config.toml
crop_scale_min = 0.8
vocab_size = 30
decoder_fused_qkv = true
decoder_tie_embeddings = true
init = "torch_default"
residual_init = "none"
muon_scale = "match_rms_adamw"
warmup_steps = 300
Rows from block 5 of the text decoder of a small image captioner, named by matrix and row number. Rows with one number belong to one neuron. Each number is 128 + 24 x the weight over its row's rms, rounded and kept within 0 to 255. All counts start at 0.
After each neuron's rows are labels from the 100 texts, of 14976, where the neuron reaches its highest value: "tokens" is the input token at the peak. Only what is clearly more common there than usual is listed. The data: made-up ball-and-stick molecule models. In brackets: how many of the 100, against the usual share in percent.
# fc1: MLP up (decoder.blocks.5.mlp.fc1.weight, 1024x256), inputs 0-85
# fc2: MLP down (decoder.blocks.5.mlp.fc2.weight, 256x1024, transposed), outputs 0-85

fc1.767 [141 111 193 137 131 115 118 143  89 162 143 100 130 130 137 123 153 149 120 124 114 129  93  73 159 128 118 138 104 155 141 120 149 118 132 115 149 123 123 117 173 136 146 146  79 139 120 112 122 131 185 118 108 161 125 110 124 158 131 101 142 129 110 175 113 105 122  71  97 140 132 169 125 122 139 123 147 153 111 144 116 127 128 182 156 154]
fc2.767 [122 145  88 154 113 133 117  95 138 183 128 128 173 137 128  78 125 121 124 163 129 118 171 157 128 125 128 126 132 137 113 115 103 139 130 136  92 139 137 147 115 119 142  77 177 139 140 123 143 116  85 100 130  95 102 111 108 129 104 133 119 141 147 128 136 120 123 145 128 138 169 142 127 118 148 157 109 130 131 129 128 109 111  94 109 156]
tokens: "o" (100 vs 1.7)

fc1.495 [165 164 156 122 112 115 126  95 146 130 168 115 118 131 130 144 103 118  95 168 131 152  90 104  98 129 121 137 102 164 139 145 108 153 148 120 125 125  98 144  95 124 110 131  95 193  85 109 125 148 148  98 140 149 119 115 128 153 127 149 126 129 127 139 144 101 117 142 113 151 146 100  92 131 148 135 118 110 125 141 114 156 122 151 113 149]
fc2.495 [118  86 149 109 133 128  77 117 146  97  78 130 167 134 128 141 138 118 134  73 142 121 158 135 124 129 126 146 134 163 172  80 135 148 115 108 107 117 164  91 130  84 148 120 169 115 191 129 144 110 131 118 125  95 155 138 107 126  87  91 122  85 131 136  72 108 125 110 126 139 117 138 143 140 103 122 108 108 140 128 150 119 126 156 132 136]
tokens: "v" (82 vs 0.6); "c" (18 vs 1.5)

fc1.212 [167 144 144 147 121 168 132 112 119 129 146  77 109 113 137 128 197  99 142 100 139 158 143 146 117 157 118 107 104 132 128  91  95  97 135 124 119 129 134  99 139 173  84 144 125 137 116 117  99 106 107 137 101  91 125 142  89  96 108 124 119 171 140 136  89 120  94 128 128 101 117 108 121  88  83 137 139 122 114 172  95 155  66 123 144 117]
fc2.212 [ 87 136 152 201 144 134 131 114 132 121  78 127 141 138 104 141 142 122 123 124  99 143 132 142 129 126 130 126 129 175 133 134 145 107 161 125 132 124 138  39 120 138 133 138 139 132 158 110 123 113 152 186 130 171 147 157 127 133  83 198 128 142 132 129 127 194 132 121 129 127 133 126 147 117 147 129 184 118 115 126  89  99 142  60 133 133]
tokens: "o" (99 vs 1.7)

fc1.300 [134 122 128 109 150 113 133 117 192 162 111 141 132 104 102 116 165  99 140 132 166 120 137 126 167  17 102 147 138 152 145 130  98 141 152 122 135  75  77 130 131 124 140 108 141 145 126 104 134 125 136 141 163 136 132 129 125 138  89 126 123 107 144 208 142 124 149 114 121 167 147 145 118 140 141 135 130 145 134 131 106 126 105 143 133 107]
fc2.300 [144 155 114 137 127 121 116 134 106 143 132 133  97 108 124 139 112 131 126 129 187 111 134 202 130 123 136 129 118 108 151 107 151 123 119 143  89 159 153  93 121 115 118 127 118 130 110 137 128 122 113 123 127 169  98 138 132 134 190  95 131 116 119 127 100 113 135 131 126 117  41 142 149 128  98 118 112 137 120 132 156 157 152 144 127 134]
tokens: "w" (86 vs 2)

fc1.667 [116 174 131 132  74 121 150 116 112 125 156 120 108  82 111 138 106 108 111 153 113 134 124 107 123 114 108 150 143 119 138 133 148 135 137 119 148 104 193 146 123 139 109 136 129 110 103 118 119 145 115 163 118 182 128 148 200 136 121 118 163 155 117 134 125  81 123 111 122  94 186 126 113  80  69  89  63 117 119 103 105 160  77 139 142  97]
fc2.667 [141  78 100 131 120 143 131 129 123 129 125 129 139 138 161 125 136 151 129 111 160 146 116 116 133 127 128 124 114 144 105  97 125  83 111 126 138 143  82  63 129 141 121 138 136 119 125 111 160 130 116 143 127  47  89  67  98 125 150 160 143 105 119 133 164 179 131 140 127 125  63 124 164 137 129 131 176 103 132 129 123  79 173 118 126 139]
tokens: "v" (92 vs 0.6)

fc1.295 [108 145 121 133 133 114 178 139 110 112 133 169 119 131 122 129 148 129 131 114  82  78 115 103 130 115 121 115 148 120 136 133 136 147 149  94 170 107  92 146 118 145 132  98 103 114 141 117 150 142 151 127 137 142 146 144 160 138 107 115  98 147 172 129 145 144 117 144 130 154 127 131 129 143 150  81 110 149 104 135 132 142 133 129 150 147]
fc2.295 [115 121  86 142 112 125  86 121 121 102 137 129 122 152 141  81 142 141 132 123 143 149 151 127 121 126 126 130 118 127 105 179 117 119 100 133  92 135 152 108 136 178 154 115 164 114 101 108 119 137 131  68 126 133 148 147 116 131 130  84 114 115  98 135 132 117 126 145 128 123 116 141 127 154 148 121 122 114 127 129  88 156 119 100 133 134]
tokens: "a" (64 vs 6.1); "l" (36 vs 10.2)

fc1.71 [136 139 137  93 102 136 125 102  97 137 118 131 181 132 140 128 109 112 104 155 119  76 177 147 166 108 125 100 104 111 157  59 164 128 114 100 149 133 116 107 116 166 110 130  90 110 114 152 155 105 151 151 111 106 164  95 148 123  94 134 125 163 118 134 123 142 140 131 116 119 121 140 139 111 152 109 113 156 142 150 163 103 154 135 131 117]
fc2.71 [121 123 138 137 158 118 123 142 142 136 168 127  88 123 150 112 140 148 138 162 164 197  59 104 131 125 124 117 150 148 127 189 115 144 145 153 120 159 138 156 135  86 189 125 186 142 122 102 137 124 109 118 130 138  92 134 133 134 144 138 142  70 121 145 146 159 142 120 125 132 155 127  85 126 124 126 116 109 128 131 101 160 110 119 114 158]
tokens: "o" (100 vs 1.7)

fc1.366 [126 132 139 104 164 121  82 130  95 112 121 140 161 132 126 142 119 101 115  96 165 124 156 154 141 141 126 131 108 116 155 146  94 151 151 177 118 148 109  77 143 167 157 166  92 145 101 130 137 101 189 150 128 148  93  91 143 111 140 141 145 120  81 122 141 141 122 133 141 134 123 140 137 141 136 140 123 125 155 153 139  98 122 163 126  76]
fc2.366 [ 96 111 106 167 116 131 189 119 144 164 125 127 114 124 127 126 120 147 133 141 105 122  76 101 123 128 126 128 112 129 132 112 173  85  90 134 107 119 123 179 123  94 110 111 149 132 170 108 141 162  84 137 127 100 166 174 129 134 125 126 124 104 213 111 115 111 129 117 127 125 104 131 157 153 134 128 121 121 122 130 137 151 123 108 119 157]
tokens: "c" (100 vs 1.5)

fc1.751 [165 145 130 117 132 105 132 140 146  94  68 134 128 122 139 113 126 144  87 138  85 103  92 110 150 116 144 121 110 132 115 116 118 115 101 104  68 175 134 147 138 133 120 137 137 146 136 139 125 127 123 129  91 135 126 131 130 106 160 118 120 106 122 127 109 169 136 127 118 156 106 158 125  80 144 125 126 113 123 125  94 152 136  80 127 158]
fc2.751 [117 107 151 119 109 139 140 134 113 141 167 127 122 113 107 169 112 121 134 135 214 178 195 165 126 126 127 127 140 161  96 112 118 165 123 114 159  93 131  85 132 102 119 147  80 130 126 131 130 112 129 133 129 136 129  73 133 127  76 168 118 142 154 137  92 107 129 106 131 124 166 119 143 155 116 123 141 154 129 125 160  90  91 194 105 112]
tokens: "a" (100 vs 6.1)

fc1.584 [ 92 112  88 145 124 126 175 126 101 115  79 109 162 114 150 144 120 136 129  67 174  82 140 123 131 127 128 115 113  93 114 170  98 113 132 137 124 144  91 133 122 137 107 114 151 155  97 127 124 124  95  88 124 122  99 133 133 100 102 134  93 130 109 132 129 143  97 130 138 108 134 164 135 101 108 125 149 140 121 121 153 176 161 160 133  96]
fc2.584 [146 107 149 120 116 125  74 123 138 121 158 129  60 142  81 104 109 107 143 172 110 163 113 137 125 124 129 127 126 161 123  71 149 160 111 138  84 105 145 143 139 153 133 119 112 135 167 129 168 133 162 123 127 138 193 156 101 131 100 122 138 113 150 135 109 107 128 107 127 133 137 144 119 165 165 125  99 126 127 132 111 117  96  99 150 175]
tokens: "c" (100 vs 1.5)

fc1.526 [173 139 109 135 120 127 186 121 141 135 104  99 131 178 129  99 151 151 114 138 143 135 125 121 149 132 114 146  95 105 111 107 142 116 132 118 110 132 102 104 171 115 158 127  86  86 155  86  79 140 126 138 118 126 133 173 123 116 119 103 108 168 154 127 108 171 136 103 130 136 167 128 125 105 114 112 114 129 117 135 114  63 138 105 148 120]
fc2.526 [138 153 153  93 132 122 114 107 125 148  66 130 148 138 113 178 131 124 123 160 135 139 144 112 127 130 128 128 154 173 124 143 119 147  98 144  89 119 169 122 130 149 104 143 108 131 123 137 115 125 116 148 134 163 152 146 160 132 113 148 120  96 104 132 145 161 133 136 128 128 217 126 159 163 119 138 162 118 118 131 154  85 150 148 162 117]
tokens: "a" (100 vs 6.1)

fc1.491 [123 154 170 113 136  95 142 135 136 111  80 143 104  99 115 147 102 124 156 165 144  99 133 118 128 113 139 152 154 147 112 112 162 114 104 125 159 122 103 123 140 113  91 155 138 113 146 138 101 121  83 164 141 118  89 125 124 131 119 168 119  77 103 148 128 122  76 113 168 129 111 155 160  89 101 112 123 103 137 136 131 134 117 179 129  97]
fc2.491 [167 107  77 127 133 119 131 115 124 164 185 128 132 123  94  79 117 125 130  89 101 172 134 142 132 129 126 130 116 100 118 159  79 132 131 127  91 134 147 157 132 121 153  80 133 137 105 112 149 108 177 109 128 138 174  87 128 121  90  85 135 156 114 129 138 148 126 125 127 119 149 118  95 155 142 128 159 171 134 128 150 176 135  98 121 121]
tokens: "o" (100 vs 1.7)

fc1.571 [130 141  94 119 112 126  94 103 127 134  89  93 129 103 108 130 133 118 140 121 102  97 108 101 120 140 118 159 147 115 128 133 120 104  87 108 118 133 136 124 144 122 129 132 137 117 117 121 115 131 165 143 147 113 136 142 141 132 159 159 157 103 106 134 141 112 107 107 126  85 178 117 103 113 130 127 138 145 117  87  82 164 137 129 133 121]
fc2.571 [107 146  54 142 135 121 114 125 111 143 114 125 130 134 130 116 136 123 127 130 150 155 160 103 125 130 130 115 148 153 130 168 133 129  79 126 137 134 117  95 133  84 145 132 126 129 130 122 121 108 132  91 128  90 122  92 125 122 137 114 144 141 113 130 135 144 131 144 130 133 115 121 150 168 148 134 101 154 124 129  88 138 142 114 144 119]
tokens: "v" (100 vs 0.6)

fc1.12 [178 122 156  97 153 116 151 141 141 125 124 100 147 157 152 178 118 123 130 172 122 103 119 107  94 111 144 113  60 163  90 123 148  89 141  87  93 136  92 119 176 140 161 145  82 139 100 113 129 139 119 116 116 139 143 109 105 125 147  94 168  88  92 137  72 176 128 144 109 131 119 167 129 144 162 116 140 139 115 132 132 121 127 130 129 118]
fc2.12 [100 141 125 128  99 120 118 103 131 161 117 129 144 134 112  38 130 139 121 151 151 159 153 161 125 128 123 122 136 115 109 139 113 136 129 135 169 140 155 139 128  97  97 141 172 126 153 120 120 126 108 136 126 170 101 147 179 126  92 165 128 162 162 120 141 104 144 121 127 157 182 121 164 101 138 142 161 104 125 126 150 154 129 124 103 141]
tokens: "a" (100 vs 6.1)

fc1.438 [147 124 132 119 121 134 140 130 102 125 181 172 142 151 117 143  88 154 131 161  82  77 168  90 143 138 146  79 131 172 156 123 149 146 124  93 165 160  96 152 117 162 138 125 129 149 120  80 167  95  96 172 120 127 155 142 139 100 120 123 146 148 111 150 112 127  89 111 107 150 152 121 150 121 129 139  58 173 127 109 130 122 121 148 130 115]
fc2.438 [121 100 145 125 121 127 117 116 130 160  94 129 122 134 135 145 131 131 124  96 193 172  83 160 132 130 134 135 135 123  93 129 101 125 129 148  50 107  92  87 131  67  96 110 149 132 136 124 106 135 167  79 129 150  91 114  95 123 114 167 124  97 136 152 155 158 129 118 126 116 148 118  91 149 133 145 190 123 126 127 109 151 121 109 138 130]
tokens: "o" (100 vs 1.7)

fc1.672 [116 135 149 116 162 117 144 127 150 115 115 138 145 117 137 135 116 100 117 141 148 131 145 156 103 150  87 138  96 173 148 148 105 149 156 172  93 106 104 122 151 160  98 124 123 183 129  97 100 125 146  74 149 118 101 121 133 143 107 160 134 159 147 132  85 121 159  78 213 156 139  79 129 114 111 115 144 123 105 142 155 153 125 125 138  72]
fc2.672 [197 112 115 118 126 138 156 125 115 151 101 127 128 107 114 103 138 121 126 114  47  81 153 110 125 132 130 116 105  76 152 108 154 134 148 118 106 119  97 106 133 105 129 177 106 124 111  89 138 115 137 123 129 146 112 121  93 125 105 105 135 118 149 126 110 106 134 137 128 121 134 114 144 119 119 127  72 133 125 130 124  82 125 105  87 158]
tokens: "w" (72 vs 2); "e" (28 vs 9.9)

fc1.234 [118 115  67 137 136 164 166 121 115 163 120 166  99 111 181 128  99 134 105 186 135 107 136 127 119  98 126 148 137  79  47 123 145 123 123 142 117 149  73 125 115 139 115  90 114 118 116 143 135 132  91 123 125 136 118 120 139 139 152  91 138 125 138 162 120 134 101 110 122 127 106 113 111  79  83 129 128 117 162 181 140  98 108 131 113  94]
fc2.234 [107 139 204 113 160 111 103 149 109  78 152 126 178 117  79 144 126 132 125  75 139  79 112 105 130 128 128 127 133 167 216 134 117 166  86 106 144 110 135 136 123 121 136 142 148 144 152 156 143 112 167 110 133 139 148 145 149 126  90 148 132 136 129 125 144  93 125 120 130 121 159 117 127 175 171 138  96 147 131 131 132 206 134 133 147 121]
tokens: "a" (100 vs 6.1)